Rows from block 9 of the text decoder, named by matrix and row number. Each number is 500 + 25 x the weight over its row's rms, rounded and kept within 0 to 999. All counts start at 0. Numbers have three digits each. After the name is the row's rms in percent of the matrix's.
# fc2: MLP down (decoder.blocks.9.mlp.fc2.weight, 192x384), inputs 288-383
fc2.0 109:497487474547494503478509517517497521514487472477534469511494504529481497499487515484488543600497539522538520507530504513493465539497464509440565495497479456496476500481490501491509503480483500470479570532516534450499492486492497520520459512556492476516485501425489495509498467496492487473
fc2.1 099:501496530519523499513498510479488530462502533536485523471509493471539462477514524510513503473534505490525495508481519478477508488501484482472509506516425535486497513531452430511496456513477494525474396501505492500503477494487523501520492522464514510495507526445522478508506518506497465483
fc2.2 093:502524487474493487474479483479491460524505501533520522452465531460481465511486531496522508446473523498498491463484502535489457505508538463483525488490474518476503485505511488460481507539509524450474449480531504520487515481516520505488497517504482479482478526564511517533506467497507499495
fc2.3 090:520525509521471485593524502489552506449510527454477520492480511467495516491497426478528509483500523506510512575508412471517501479491464530492477500519513521508485521508503518477502472483494524530479519559485506497488523525478503460495507510522479513495514447472494483409492500479520536495
fc2.4 119:472525532479503520500466506497510496457494492525508472510471459534448531500508465521520481489473600491447491560527522480516489494496537523521450499498508448478527504480495545460509478514526497493504457502499484486520558477506491530495504497546507493470489586478462504550486505514501506488
fc2.5 085:513492455481505512507495487502560484511450520562460505508532508499483488524490561481490539505472523505499497441460499527482524485503442497506524524492471489505518473525473498542463551481472482508493543475514497559509477487501462492548458510455489579519523593471532453483486461499494523518
fc2.6 107:504521483496462508462515511500486472490493476490496453500507497460515463483524523496488534469464526485519505506486509500511493497496569456512476473484522469530471537508459484500499520482543471505482542483508499453501488512503500488485463469518464507505479496497497575459479537519488546520
fc2.7 094:459490514504498498511515499465531462530471528514491481457495505488482448506521509486494470589539542485472505496523501482497511559496519497522515532475509509496522526515507538536520448484530496503476497502509483481467498493502485529504534525490502513472490530527528511572445478516520450522
fc2.8 100:490512469443481505518481457499513480517480471497514493507507491509489527487505547498490520551510471488464495495488502493506507468493475500497487514492501500482493479519551497518496418498512487505520527515498481516481519489511478477500504524506505416501508495589492513527456484492508454473
fc2.9 103:497505479455507469487512485507521543489504448509500480485479498532492540522487429525513509487507488473515488549519506497502532476518555507475481499481530506512425509515544505534509512542509523488489518489444525528541544515511504440459500544493513530514489471465520504479504473467505503508
fc2.10 095:503478555528484491542507512509496501509492562506473516513508510532445512521487572486452508550475481488500493470524535507490494504508455493467511526536495521473506522511511521526493536492498516479488437496510492526479477499485500538477525504484507510504509485575481486489501482473494522509
fc2.11 092:527483500474505487480488506465515477503487492477533514481489517490470489501453582462509445470478495506454486516465458504475489493498521490506532516486527457481473490548524511500513520520483521521517460492501491525519496474543497509500475493438489536511495485460527502529466494470519550537
fc2.12 087:499485505513536489483565518463505494491495495486465455515517503486497464499504588502477520515539509511509533534528489490509487492514435475427468503474465519495491531479464519518484512465496481497500501489513508438509470500448514510528480544477516523507531494522527497462492499489502516509
fc2.13 104:493490444453545514514504507521525455471501459499501474497503495506531471497537480461477503491483517515498483499478525495511523461507505492501461499500531487510552468468476501470526484511502510504536500509472478500484504501480502492468555473559462463489506502543503471521502510506487505507
fc2.14 121:487519476517520486474520504494480487506521507485478503497496470464488530497517505532502474525519519517512494482499459494501462526508493505483491500474509521509520499493512494507487648485491492483512570538496503492513515494479506501488489492492477485511529480501513518459486543506496498511
fc2.15 101:489490524476469531505512472516520510437487509504535485504464483530478476496551449524504492465504505469438495501527503493500510446496504529524419437496479498521484534489457498474514498480505526511467453531483528475477539515484488492483527485531484544480468559464474452490483519455497507498
fc2.16 099:472504471457458509461504523485484516456506502496530507509465505518455516520494521514535523466484550506476496531475479479510524447490533519494398461492476518456476530484490496475522558481484527503463443511480504539525539472483502511507501501515494495486503591567476508502474493465496464503
fc2.17 101:509510506536506472470512463510501491449483484484485500503487512522531475474521484518509464487526544518466508501483472467502469490494487504517446491473473518499456506488510468530516531494481485466467538527489479525420527512444478492526524471512513495489531545541513468536483510501486515513
fc2.18 095:527521475454483511526499523506502492499520489478477512500476481502470490502498469495478499445478484459463484509499477467497494412499488499449503505504467483510490502498456514456511519496488467521515480519494485519502470487479517506481491526480503505502498498521501509531519481461520501475
fc2.19 094:517507465501470503533501506511515493483488492538533491495518518484461516506500425487498534481453502481572481521477484491502468472503501494468508496504482519506519520515436515465502460497495516472563456513495520541515559476515517521518486475495489489522520489455517491466517488495494521492
fc2.20 100:517500464516511521495507509497483465528503508520490531500524477450512480491493447491529502485486534509498504497487486513488501542517440508542498510508486501490525507499515439471487441498492511475485554536542485519457516485493490537493528490493498451494487523409466487493520521525491504486
fc2.21 108:484492594509512498480523509470450525527511487531513480475485490490542467480465420522506491519527469494541482522518503499499476519512568512492471483488448510495487533484480513520490491541511467484484517528512515541481494472465488530529533485489540535504504509458518467489492516494525508515
fc2.22 093:520481557521507488520508499487517491457545500493502483510489507491536489509487535486483527478538499504570501497500454499506530492497498476447530472489486488516418504497502506471476449477501536531464443520496507474522454501528519481536481503503468448499459463517462483480515496489480482496
fc2.23 134:519504522492496494520498529503531503529509545491505512458496507483493491487483571542497530552493465486502490481464540511489457488514466495487507507500479504478552526503489497547496531522503517496540552508516509447475515505494505532528458480535502469484534454460481504578481525490485559497
fc2.24 094:538508466490530531511486480495500497498516502471485511509504519476517519500481508509492495582460540479538518506479539514480541474525431508548542492479537520503513500496493495508488538493506483517512515480485481540502486517528474521499510508481510456512549459515497535483503533487501454486
fc2.25 089:480525594451568515452494520482520512496473495492521513487515481474536512517471549508506486444481522499482512478486536537497494512505525520558524506466509514492490473480490467512470476500511501490519509524509488503510477492500508516496497505484478478503520578536464492451498551495512532502
fc2.26 093:491507494543507504476507507502515529460527471524491470506491510508521476517515514470501519446524502514562505498550511498518517571503448506449495506476494489511451484518478532477504532480498488495484429506524471510497471521499505487475468449533474519508477506522548502485494505534524496489
fc2.27 104:533489453492501514532510538487482497484523510495496540503511494534520506502500547480516512504529533483525482499508543504527474528520518519461516492506539511517474555502470530492501490507488523520466519493491501548511447489526494493498551484499537452511509519496474532535489483476496477500
fc2.28 085:496483458490512490498495466498512524471492486489507468505542514509483483502524515548513497539454511453501498510491465488488550489505548533505512481489518486475479511485531503513488456510523510515508593509523469461511498510505496519496526528482498502504528527492490522495535487476514450483
fc2.29 117:501510473505494493484480502533502481481492520494506480562504515513460535514539571498494507489518546474503499513508551505510488504510518522491501498517524488504516537499479501521497480491495512465520528459497504544505472495536507486518494475527514555515508562527483531610478578497513485475
fc2.30 113:501500560497510487486499503475504522446496468516489501487548478504473422484515412485485512522510529487492504467488463502497465509496543510502426457506509466506525502526466473483502504501485497492467457508534478523496450510475504516499509509492524533503493556440521500516489510517490478513
fc2.31 115:525498507468516517535491500512509489493490526528538512507499486490513430494501560497484492557514497529530499485511555484489508481506511484509497495517513518506452497524407501562488524514510516492548655497523482473493505483506489486501513497494486576509515521530496497531471514495516550516
fc2.32 094:519482544459434508506531509511490470510476491567496513515467514543487473514520524487505498444535528493436504526455491487477554494500554519481491490509490487499474488479571450481535507504498521478516540505511493565527490493496477530486527463458518470485498510479509521531491533508516537502
fc2.33 097:492514512466454485483485479492489510483474487494490515516470483486414517501521448494486462440499551467424515539450471473487513473502457514499480468486471491515455514504539459493526491514501514507482505477528492497500495467541489468505467505472505506490558520461465507535489488493480493515
fc2.34 104:510502504469490497519505526536558512505524498477527497485486496538493485505512598523507486431517522517587502484502579520501507482508541475507505503503467514452530461506502484505464472490517518502543534505481481468483522496486485457460493551529490496498475546525519526475497491491488511496
fc2.35 114:501507492530475505488496531495505459497503503518484518506502516493502516494502528498487512495496552538481492454458450490475526531510479522513449437492454498490561517505520458437502497474504500463515409463497527488493504473508484517495481490506496485502484556558482498475495500519476464524
fc2.36 086:523481554537463489470512477505499506526539505503501477497495505529472524512469557498523495528519510471527518500495526510493509532515535513445498522474493534504500535523470516506524460492479509487527459494483515493499510515527497497479473516481501470487458473521527510410527470503506550522
fc2.37 081:473501493486532486491493508524473498521499460493503487484494518521501473483458499494483486493539461545467510522496471464497524491501483505538452501503500505500564485551443472481481556492507501502470485488495503526506493515478474466514452474560493471513452443475534505481513520481491508473
fc2.38 094:504507507478513468474486487502504480533499502486496465504529499471524492520487521523500509513506532498523513508502530516495488498509525509502526504483507543508477464503481507461487528496504464473458434486471511507516531491524498524465470539501545478507529458497503501421506537472505433499
fc2.39 084:509499488480510486515496486478482500535510531509503509529498541476485505486525534486473475638474489487483488534499536523492529556507461498506546496500450508498435489514494497545517469527493488504508539493499480573504455522536484554444502493456515517485481542429493527493525514542502484515
fc2.40 083:509520437516508481506481493480476475553462501419504534474504493509521503467477507466491516517503469506457513499495530486521502515510545489516507479503483485508470496488490500508493551513483550526516505536466512469463469502489510549474526517504519437496449484527456476479490506493498482451
fc2.41 093:538528537500501493522523529486514476440489545518505532524484513496495437488464516478528492513502480462455506468541527500510526484496488479509474464493470523505538462477493555526485537518500497510501464507512513480509503541510498524512510527496534542474520518464486509499486522493495544504
fc2.42 098:487528503511489503470503533508469526504483494445479546463505525488506574509496469508513497539457458476462515522543475518500499530494466525496557522485496543473504554492518561492502483503493536507522447496491497512527517530542545500486548552472516542496519446489504544493487466511516485500
fc2.43 093:494466482483505491448492464499500521508494506511500452521500495523487493511516502502501473486486453541495511546552501501499530512498518489509533512475499515531453511504559589550519476532509467537463591491512494484481462496484508509500486524497527454488478493513457485532493512513490459485
fc2.44 091:472498474508490499458487500524517516488492470455456485495505484504506554479495516456503468488447444494529475498517525508500489442489526516535450492491498507505480479486542508482493509509512506528496516517505476524468561498518498504474524493496503507501512446549515489556447501482527495495
fc2.45 111:505491508503524490540509492525496493406480508513491487504493493498526511476506502510512483507508535511446508520477491499503486541518519504475472476528524493502492518492408491479507524523487488511454428484498481510496521484440516484486513486519502452487495554558472511560525506498502504486
fc2.46 091:474514526464511514510515511513513474519476523512525496515493490496490530505493522529510501562485514496466495493451513494502514453518531474464511521528550489508470465501482457475530494495504490480489448458506519540505504511508490541552500496507478450484472531450508500546503530476506480500
fc2.47 092:442496476511506502498515478500487497555520473493504496478487467506487489486473515509465452515528561495505486500482554481495498491521469511467451479458529538509461498519442452481506483528487476481520582507506521541468509515455470499475494552457518502515474546459487462479501520495504466507
fc2.48 091:476518557549500474500532521511526506610502497513526484500506495502531563477535512476486476506507470529532520513518479508502503534481500519509578555513516513482490506512562543520539454493502530502502550511496529477525514502538499490510486492511472446500497481511472551509467476548508497517
fc2.49 090:482504507526502470490504511490469510566544457532516469471484487509498491522493536445519501408529519511549510491493540486513530440470547528454472493479500503489524514497491493467477484468504533485486473515474501498467468473493505481488500502471501482483502478529514485456479492477508493529
fc2.50 110:525506491523508528548525488505521472458511508525499522513458490500477547513503392512509500467491554491514502455506455490506501486498516506493482511524501528505546531503561499483496506485490503474502509526505476521487558507533464469518549498526487532497535531469508503482486456494502560510
fc2.51 109:495473520539550516483496483513480470559477483481491501497515505487526524496506478513509491553499438498536506517510487512500512490494501483487508499496497500534428506498475503487503456486494486553538550508499496526548503537508518502513521490509484464503470473479521483501515479516495567496
fc2.52 089:484479475483518493453508524485511509533503479522493499514497480541513519494515584474468495451551488492509506496538460502523490451484492499515479510500518490504523485501550501449475461530483491526495481525479495504474486546504521481494513481502509449486513486523495513523475484493512493471
fc2.53 095:530500488481496463516499457477497469527517500466532522486472492466538531483489491503519489515513497508520507497516533510487502488508527510523525504502523488494493532491459587514489548513513486520505519488497463515494517517520489489557533497480501496492486481522484519482518528470507555506
fc2.54 091:487525476473497508450504538532515458498511500529529453521486466496490429515486558475488489463490455500478485518515517511511495439516499496558554487481520502513516477493504511507495432531515520517560503524489488469488503472527486479504490477477480564494498478560483496510487521523504467545
fc2.55 103:484494536510517463450514508493508503495495478504485481483510503498535556524532558508499517502485507543507506531522442499507512526481532495496500470481497491501498532491544495467474451477489485497499459527471498519501509517495510461488501490472497504508513484551509539495499485529502512484
fc2.56 106:489498507516460489493524474487504552584509502485495490490503482534465548521481482505508512486536461475506483496514500500505521505492502524493492526492493530502445536468492535501505540473486508509491586527496510548472526500501534525513531540530489455485517501464509476462522511476498531484
fc2.57 096:520513501527466464491475516482518501524497486477499476508497505470476486512512536492498497568518483504527503516526475502510498534505545519461494521504477455507518503473484575483501535517521505516484502492498499473465457495491495522503502489508522475509485481489500464508511489484487441512
fc2.58 108:491524475489480495493505497514486513420495516488473541529503527485441550511518440482492519486476530471458505521480494498494526483501463473499522476480518500495532510505556503514486497485514484476511428484500496476464534518490513488474495505499492496519516576454500466521506500524482462490
fc2.59 108:468505482505479507466514505510521470471512492515473494488505521488474454505511422484506459487487510508485490480484445526507484488513512489494466491470474514492496491498515488526515395489502515492420455492491483482480526485488475497527513502501469537481519533495484491529501516493493476507
fc2.60 103:483494482528490502474482497498461515546507477470496517495492507503537491508493449512502493486536552482493496501500440527535523536493480511533565482470481527510515502508548491485507484469475488510513501481472492503470501511492507461507512521517498527495495510463532480542512521504491483502
fc2.61 089:473516468460540489497514513511502520520481523483470517457494528491529526485465459495504514569477473516474519491505521530487490488515492486504583503518477519512473520488451532523512533526492518504508428504499485575532475486497502524511495503533487471478520496537516549500516528512499511499
fc2.62 094:506479468459487456473487483494489523533516486515506513483504491516537534492495525498483527547513465468532489495513505522499505447489474489506510485504467524499463489493485569516509500492492472532491390521522509502478450492512510498560514531458493483508510510518490518546532488468499499507
fc2.63 089:503522499473493486505509503481554465503467535473507498522495507497462513518518590515481493544507522491440493493497518521494488482496525477487512517483502528503448496503465511493497490496503502494519500453486465497496518493512493519545435544473495581494493501491552480491480498485505497506
fc2.64 095:515498524500486512474483505498491490491524526510520500515493504490473507497503464506504530539509484479547512496483580508524508471495573489513525497484498522499552552521489477544508561491511478495544516509469495487482530516513492498483492507500485482512517467430542477441504488491531550494
fc2.65 114:513504494528526489521524505505508483531515521470474517491513486505528479490493553505526507541511492520538517515467538492486498525513514524511483470530501516512492491489518474525529483501513484517472571511506491541529526505518492484525490481550500481490515501512488522471482550517512482508
fc2.66 100:459522533448504513492484473508473524480502532524468509519492504488479520487513507446488482555509543459514486467516528488498527485504496505542459494490490481523527499484477509516501511506492490519521541481525507484454487484526507512485476521466512539498501565471487466595494484492485482503
fc2.67 094:509530573506506480515486473511499490535460474516511483508492485494529522491483483519508471524486505491458490504512466480491539533498431488488491533487495484462512491499517471533518487524482455505498457484495526513531475507506500508492525473488497548496493512510460520509479519527482487496
fc2.68 090:495504527482500492500527502471484520499521452498490468486516481534459521484476486495497500526505443503516491417504489562502488517491508497551489539486511527506579491492490464504498460470504517548509573522505488486518523517456484471520517490482477531500595494441498460505523512523487505481
fc2.69 090:509483513506527486539509487483513529500522518517470503509500488547488493504506521461478500503518517511525496487414530485496497451502446501446492503487503527489467531491518449492523507486482457519477530508486502526511492510497486519548488528491463464508529540484519505556486481457510496478
fc2.70 087:497513525547506529495484503484493504525523520462514486480491498507568493487443392531510488527467510517563502502501501510498503553495508524460534473473468508522563532499481491501504454516516507515505536526515498477491507519546504483464538491492515507493526488481488549533494505502515499502
fc2.71 100:486495496506491519464494518514497516528504486538549498486497506478460553486478434538523535477500597525523512480487504487528499476500508517488470500503499506471580491490569500496484478493488537499529573540518493518505549472500494478520529498500511487508521537492486514543505477512515501512
fc2.72 089:489515521470476550492492487492521518486481481531506493522528497524414506530485507500485512465484566511455498497513501515510484440483528488515438498486515485520470400476462476480478578504507509484508546485511482457513515461513502508481534522522482460510512551482515463527473477508480474497
fc2.73 088:498496502523496536537475486511481473476521491525510493475505508495478458490500393504494501566483486485489496413502530480491517526495476496470450491499486497530502487501417497494511440505521486489497471488516506515484478473477514505497526523507485445503483519478482465511514549504511451496
fc2.74 108:514510474545514480520521480499519494499482502485492514457465510464516453519490512517469496493515496493485491513491526515485515546510506498480575510508503528497541515527434462560491471496503527484536456489508498448504469479483482447490441468494504468523533528485484476526509496500504551471
fc2.75 090:487541474563530497448523509514486495451467448533514503519530478529502462507484531502504492528496525458503487494483550503505501523498454536486499494486474542495540522522488491513496511464501533466528503500515499513519478500467496555472527516466519483518527543529518517536503537528500477517
fc2.76 104:499519528504515560508497490481525487425513483514506477516511509541538468484477516473497509509506581525553514490493521513512508511493512512512509493492507472460542521495468462506478566482506531505502656499490503510517493503444467520513539479564519488496544564486513493485517478490500523523
fc2.77 084:528496550498523505441512490521467516524484481515528477516457511517531544495509553489521476487477466515481524483490477502496508478481528513474481516487512516462514498485569510493516466499495472496519525499496525503520492508496490490516527537493515526483474504515479481487573546493506483505
fc2.78 094:536503492556520494574479475486503508536529568517476559506492524547528462491505541538479483486549513497516484497509539527493516528499501513516478516592518476477528489503524505510466557544481498493504526482521496497503470474516496496489453467488515477503491507521489471540487511536499501520
fc2.79 102:480493482493508498508500521502543539529510528496501500505522497522530505509492560515488506547493452517534487498523528524503489489501513477505509537490474486502462493521548542530485489512509491526505552493510465521520518492533463517475515528528506514503493407485516522453482490472511493498
fc2.80 103:529491493543509477466488499501469500515528507489503513510537497508425436496489422493487479547526501509526490511512497480522492511513500495490455478511465501517473501503436509528479501478504494520534554485530478501474475505492505481525505535477499521516508488468509473493491506506499507527
fc2.81 095:510478418551505485520505530500491533517506554492472493517523487520490490483509565499510529556533504508526521511511519489515520513508528470439525508526503505509528508520492486529501542472507498502483508502494526498527472538495505461485489507486506506517480471454482512529489512519497575458
fc2.82 107:500502458508495527467491509506471484467504504475494481493491505527496482497491407513500526527497508488461487510481463523484497501513491496447521497493477481502523485511549421443508539509504464492528565505507491515523520467535490515535533503506492495510521511485510517528498492510494521511
fc2.83 096:518505457525492506503491470491505520495476526483492522508491519524500508525513503485497516536492553495479500491478501485486506485516499555500454507516564469484505480551473496523483549506510502496476466504506532512478502484508516487496482525530507499499494506470519476501486496491501501491
fc2.84 088:519507516509531477564502513480482462480509512458478536500478498483553514473498442508519501488503480502509496533537507507486493526502479508553474516534474455526515473514446529499505591492525506527549445503515460505516522526497498480508469483499507484491475434484524508498474512482490495542
fc2.85 103:496495479458529482496519474515496482478484485510505497568481484504527502493535539492502504533465572504500487512490433496500478478494484463532491510497508481474486466539497551494515514508518511512482449477520521502502507496509506486555531516497513576476507525512517538523523581507504477536
fc2.86 096:477487512479496547539501521503524496459492491501522492527486498478530526504504525494505540480497518480554488492454503511528529478477502496498459495533552520504540480491477496470504433509499498489469520470471516528481529507495508503494513510524499526499510559491504540451513466478498438452
fc2.87 102:525501539487506510497477535495477489484507515484548552484509507487470545496498410513496477490492467470471483518501479512486539472511508500484542503474471470508468558540537516506500544497496495497538458494481507517536503503549508504505514524468516473504516453446495516420494461501485526514
fc2.88 106:483504518522533530481494524492489498508539480478504492523523472472520495496500612502532532479546553528613501517513542505511483497491546482442513490481464523498525508545477476465500470483500500513474542488491495446525506517506478484485452533503519517519512529509526512484497497492471535463
fc2.89 098:512526512548490479501504492492472496518488538500523532483493491491461472485507480446492496470513519504486492491517500530513514511514547485485528505523498495526560498518515500497506485518521474508528482540535505500457462477503498490496515486489499561502515523430493472549501507519508521490
fc2.90 103:492511534488501507476495524503450517492509494523470489509507490518549510504524539504496517499503443528506521518505423504507518487484483494474510499485530508475511509497469511479501570528492478506491464499499506513515517519521506453510523473454500472509476431553524511506481505519511526477
fc2.91 099:510512519475528501490481483489467488448493442483481502479530490518488528507511504522494523535507511473466494462485493490499490463499470505478535490475536489496493491517498483503475505492516478507511389498539460503502505515508486501564521503483481545517521514528519535487531500473487473510
fc2.92 099:499518465500547490492509484489484491482497479525499496502515489495529514489514586545500527538505472496508492542515471507513477448514480502442503491514486485501476495495548496476514455502503501487495420488523478461509494511491515509495456508477490479505459470599499477536481522493506467505
fc2.93 112:504487532531512491484517508510528491503480509516512496509469493474517555494500560506521496515490560547500522490476493500497496568510448522492489491519473549473496497496551498450504502494497505492525558513486533537523548513484495512494494511535508477490484542535498511550487516529535524505
fc2.94 123:510502482529504524486492513505506507469484501511504505478495488480470556530480414490518496561458428512486511474520496503516508463505498486490508511501504507511515497491526502522504534503504496504511492517503493470546505491480509515498498502506519451508498506441530510496480486489507547498
fc2.95 101:488499513512451494525498493488511497556537509483490530453500473495500521524494482523505528532499498534510503495529525497507479496520512484523468487514538453495550523487539512511493552481513510487579605500492492536460538497500471504482487451516503574507528494506493482526471482501494505493
fc2.96 102:496526492535485483499493491498485523494491518484472498503506461456446446498452508525504490480454493503483483549476517449518455507521472488472468507509467512489517482526450474501481532505508494503501585498457498494478535500436486505521482528494512488516498491538505506523478481529504518482
fc2.97 119:527485485537459489550469512517472490480486520530501526506501497524486514519468428487518493451467518504439508512459419505498506530484505489454495512506486460500454498472595470451495502509508492484505440502504548522467516496481507510427499507515497485486462531475498511415476499537514483527
fc2.98 098:534497495506509512529522494506525523552525535492482527474504466531540560469508488474472473456539495530528526491517468513506514544492511505463511497499483528521515519504485538508491540494499520479497461490505520535467549505507513490474512500512489487497513451567506509551476518532501492476
fc2.99 093:498498453483498473523501527503500499497549557450457521477513506572480488485487510492481522536504466468536470467559548507511492527504480511532452510501479525479454498507472562517480558522504534510533443508516502534481530502509512531452479491485520501517453454489481482468516469505507456487
fc2.100 095:512507518494533483507497509508497508459521539536500529507517522510474453479507499523526487495509461462476498495480469506502468480522500511509494508501455476487501504494475479559499513522466490486497469507503511504470486483512527520538510562520503514496487554484493500471511500478469439496
fc2.101 088:502493467501509502493502521488495503488470497471503496502513501481529494489517436484507482531462506466499504538475529514490545530492484463482432502534535514473474510511493512481495429466513548531534382497495471494464460527480494509479472479507471499486517459463506510436512502518483443494
fc2.102 083:559478511515473493505491483496507491503512503467535510507485501486457517509510595529513492563498469521466491529457465481517495455494481507501506528527474496502490491525460431489498401470500480486531514472506523491524483501487483477498497487457492507501505497508510497432497459509502516488
fc2.103 093:476504518530436531473482481488479539496500519513475516460498505465493502509493471515505482504515508504476492493507477462503516503519444486535467489505464495494489493462505514507495547462489530515567566491452496521492464495553524540503498485499483414499471529485523528499481486516505445517
fc2.104 106:476504510497496523472517491502515538523513468476511477492495508525457520474507521531518495529469519526535498534495441474511525517489563512490518501476509515510442517508498494494492492486500497495467435517491495496512483486515476493533510530498514517508503484508521543508490487480509510513
fc2.105 085:500528470478515522481490517497564468571499503517511489497508522498466479470481560463507486542504558469483486511533505502511477514512480494494476524482513496485506506485483516505495437515485520473533609513514483470491498500495507434503501481535471469503495522470494486548498513473495532484
fc2.106 096:516503495490521450484502496503489499508471539419490517491547490508531480514506450539522521522471484506456501487496541515509503452493465488518545506498534476500491439486553541485503502509502495511499364521504461447521510509529498500548472494470489464492536460528511542477510485521494506490
fc2.107 093:523504514503497513533490517547505481427489542485490524512483543521547512509498539479497524506517503489496496477492553499499479509503458542507439483484487500483510521492484477479528570503501531521510388512476513517503523489507485507477486487481500482492472498516526510488489533504501512485
fc2.108 097:491477477523522486476515516500481513477511502530514481528488485468508494483493433510491476513457499509496511495505451542532498545490492529487468471495501497511446541497470489456514459505484510531471549502506480577514556501485482536491480523491486481486476469513482471485490461512518504523
fc2.109 108:504471456484489509499487501489536469520520510503498464502513525536509507497487558462484520488511479535526505477500499500517528497489455500464540519494500517503456487479549500500481505505498475492504586486498477525540493490502497504525507483530502426517526494526499506492451491495511481480
fc2.110 106:535497463489488522520482502519489518421483528526497496504484470484481462512495506488502529460486510516522485463518531553486512443511469470493501518522496485470532465517477514540515472490504503525543478466503530483546456530500514452519455441480471471510539495466490528522509515499502453505
fc2.111 097:506514513480542524533506496487496425466488503563501492491473532468554508487501471514481500437500499525517491457480489512505505474517440461452510500526499478479487460513521433500525407504480508479466433513510498515515478486528477467485505512485456507503491482487501508535451509491466484504
fc2.112 094:507488481471478510490515516502491495512514505498486497493521517519461475525539589506463525432535502498547511485498512512510509486488522505473523486471483507512523490489553527515518522477502501495510453481472521464508515493474529490512445524497505482507489539534493487422506508495497483468
fc2.113 088:519543490536504483520510487474497502511452513499476512510504494497498452522536539490504474519458498499489503504501491500509488529499443511442483523521455490500522432513516476517527490507519473497489548505492511490547476468476502483530497485461487432485485491515479523462484513551515455527
fc2.114 135:498493544519501506510503479512487470524476521528495508489519498479501455486511497459497466512497515510481515480495514527511473556510530496516488532516506496513492513526506498483503351524498501488455561474499481513484514496516496517480488458522493535495502489455521479543490536519485466512
fc2.115 117:509500502493520479524505487517515493568466494458487514473503483511505527486496501503453498568475496500493522521471531497475470520508451503529544473516516513465498533482521464523494522499491504482495481508492494496508488514525496489556507530497519493498516543528481466523501519505498424512
fc2.116 095:514489481516508514455505520522487510521505509503503489529516509494491495545502631506477506472472552524450522508492443512470494534512543501416497512474476497479449491518514531513516516513515517537530522508482489501530482497504520476521516473468500502509512518546511496376538516538507493498
fc2.117 103:527461439545517496542482513480489486514538560455505526467488512483522540462476427493509531464465453482529493473554509517514507568489546509521515517518458507487480517481561561475496467491517535508506513482524475447487573508532497494468469495543475513493492498522512542495476481478489503477
fc2.118 093:496499520491511520487487504476523521452499503523502462506502518475503511510531440506502487508451426456503492508527510493499527516512501505418472476492469477467529502501461519486507523492523499507479525508486504465526558499522477553490490506479516515484504474427543492471470461512501527487
fc2.119 093:485507491514504519533489507523513530510514515500503522476486474476543519491503493484493496411541468479529473446524543517523524527491498516506533511517494534454521492510548533467506421497521526523464462498495473470477508532534484435454486507518483505507503454529519555506494514510490492474
fc2.120 104:516520534484486487476529513512489488484488486506518507521483481460489516518504419494517522376500512487496504456507467507505513521493533479500509499474489495494499516523580536520511422480487522515506435508488501495507523479515494453486522454495468488495489500517532498560507498493507516493
fc2.121 096:501484425508511506498504497494481475537554516474504504477529497490519525486498540475474501528502464493563491481496535499516509499513554517466540495496473511517518524498458495502497503484513489533481581514522487529491492518497486509524478524480505511502508511521503503470495527511507419457
fc2.122 097:493525478494462534516455486506507522471517469502515495494522489536516506521530505505473531549529511438517483511475522471491534450504520486464442522504505470486533490459518476476529441488505468475487563489492507524480509478477508516478507482482493462500494520449516486517483507476514520495
fc2.123 108:545491467480505502519514475449507494478517487489490517516493506522509507531508525506507521476558485464539500555468503509513577464510472495499547505485500491526494448512454481529481481517472454511529483520514497495532499501497490445558476446488481544512531455480492518516558497509533540508
fc2.124 082:509519467491541506505538506503491509496480504533511524491523479472522505502488547554544497540478470516509533512511519580492495531505446508527568510503516441491518502543480544491523513519516493500498515537519496442528496483542535530467508513502508515498496515525506484540503489509506495512
fc2.125 103:500532478522523510489460510493472454478470466455499501497525498482516573487494542512490499472521481475496492491519495505507513512497442487521501536496523464509485477491483491508479513497516513528580451477512497461557431516535502468491509481497483470510509419518525540445501475533499518517
fc2.126 098:490492452495498464547535523499528549431498558510511511504482532557469543511481504504489508441473423531489493460530536501497472473501485511476490484523498505485502485487461554485498583504520509512507533479511522487540516519522507487474473514482522454504527440548493526475497555504537516472
fc2.127 096:524481476476523484522500511496481499559502536456495499478481511508567506474497490511496493557493571538486509493515535522507503468507491488480535510500496513527500458537472513529513551522502495530503481486490507516520466509508488502535477485522525479490487499450478549583515501479493479498
fc2.128 109:507470496551515507492516479491481525507483507513474543498516481531506501490467375449479506543523559509509501462472466490500499516502423519521490479510514529498497506496488470473515516518470518484479545528527501534504563477485507527529510483518531473488582579450510486527499538491547538501
fc2.129 112:486477507465504472480460501487505499549500543479477528471528509493471519471508547463476497562557432501463496482473468508523484544507510522465516502489525489504497552494563486478507522519493492509485513491519510473526476498529498504482465497468521490496498437502506545496495505505504486498
fc2.130 111:515515453485531496477520513498460457431503511529492512544517494467551516474518476449488467511528512526473505518492479521494505462478452525493458472505500519473464521490446496476505469511514505493495503510495493499466534494484502501484492480487517521496531515513527491471479544513483449506
fc2.131 093:499504549478472507465486520525475487447481532514519521497501517485434504521497523458479516493516492501491494478484484482495513477505517480497449503504494493499506496493500528471503519507519499486468455523508524551468484492510508522518470484466497514510529477546516464501489480518484452491
fc2.132 097:502539527488498489512459520517494511511532496516526490516483461480516497508502524496504510413521504503523491508518526513532512506467537489448496500490498502528593485520482511496498455491496501498486410499493519506502503492493493498519532495525485500498446563456527476504486505520506496478
fc2.133 105:474473563509530524501514466487516498528513517572521496514492528484495489484509544506506474457504530528518521541538508509527470530501460518482456509520463502494528513511478525492497546467488511516464474495509492534480536510505488543479502502546520516497503555480507521510495530488494490516
fc2.134 110:513508502484502512519517527499481491509519542540508508463504518507537461498461544525493526529515463509527495501480521496510486463483484484514523534518476515512549475457513484519496522483511532500530555519476520460521514508484496532485496522490509424510498447549515498554502469503510478507
fc2.135 094:502478518476563485511519522515502497568517479442494519513503519523509542468511512505506481450507471547527507505548479518503524475504515527476475512504491484506513464484568526492498496492518491508496517492465489487494483537486508512488516485539506441492477444498486517481523513471506511509
fc2.136 110:517492495477544454541473486504541518501472491479489506482487511525588511504481440496481481517496454464475497511529460501477470510505468457488499498499511480481445462498528592501495508493479518522503387518522493470505466490499520468486496508491486459492500475491529490484490501496516533510
fc2.137 086:503503420525478505483525485455508513496504556487481482490511502526421485465489538537489479518511542527459481525467419487529526542512491516496486468495479490487529476484496467468489458490496486533491517503512468517478510489499487496546535519510542515512479524511463502479539515524534449472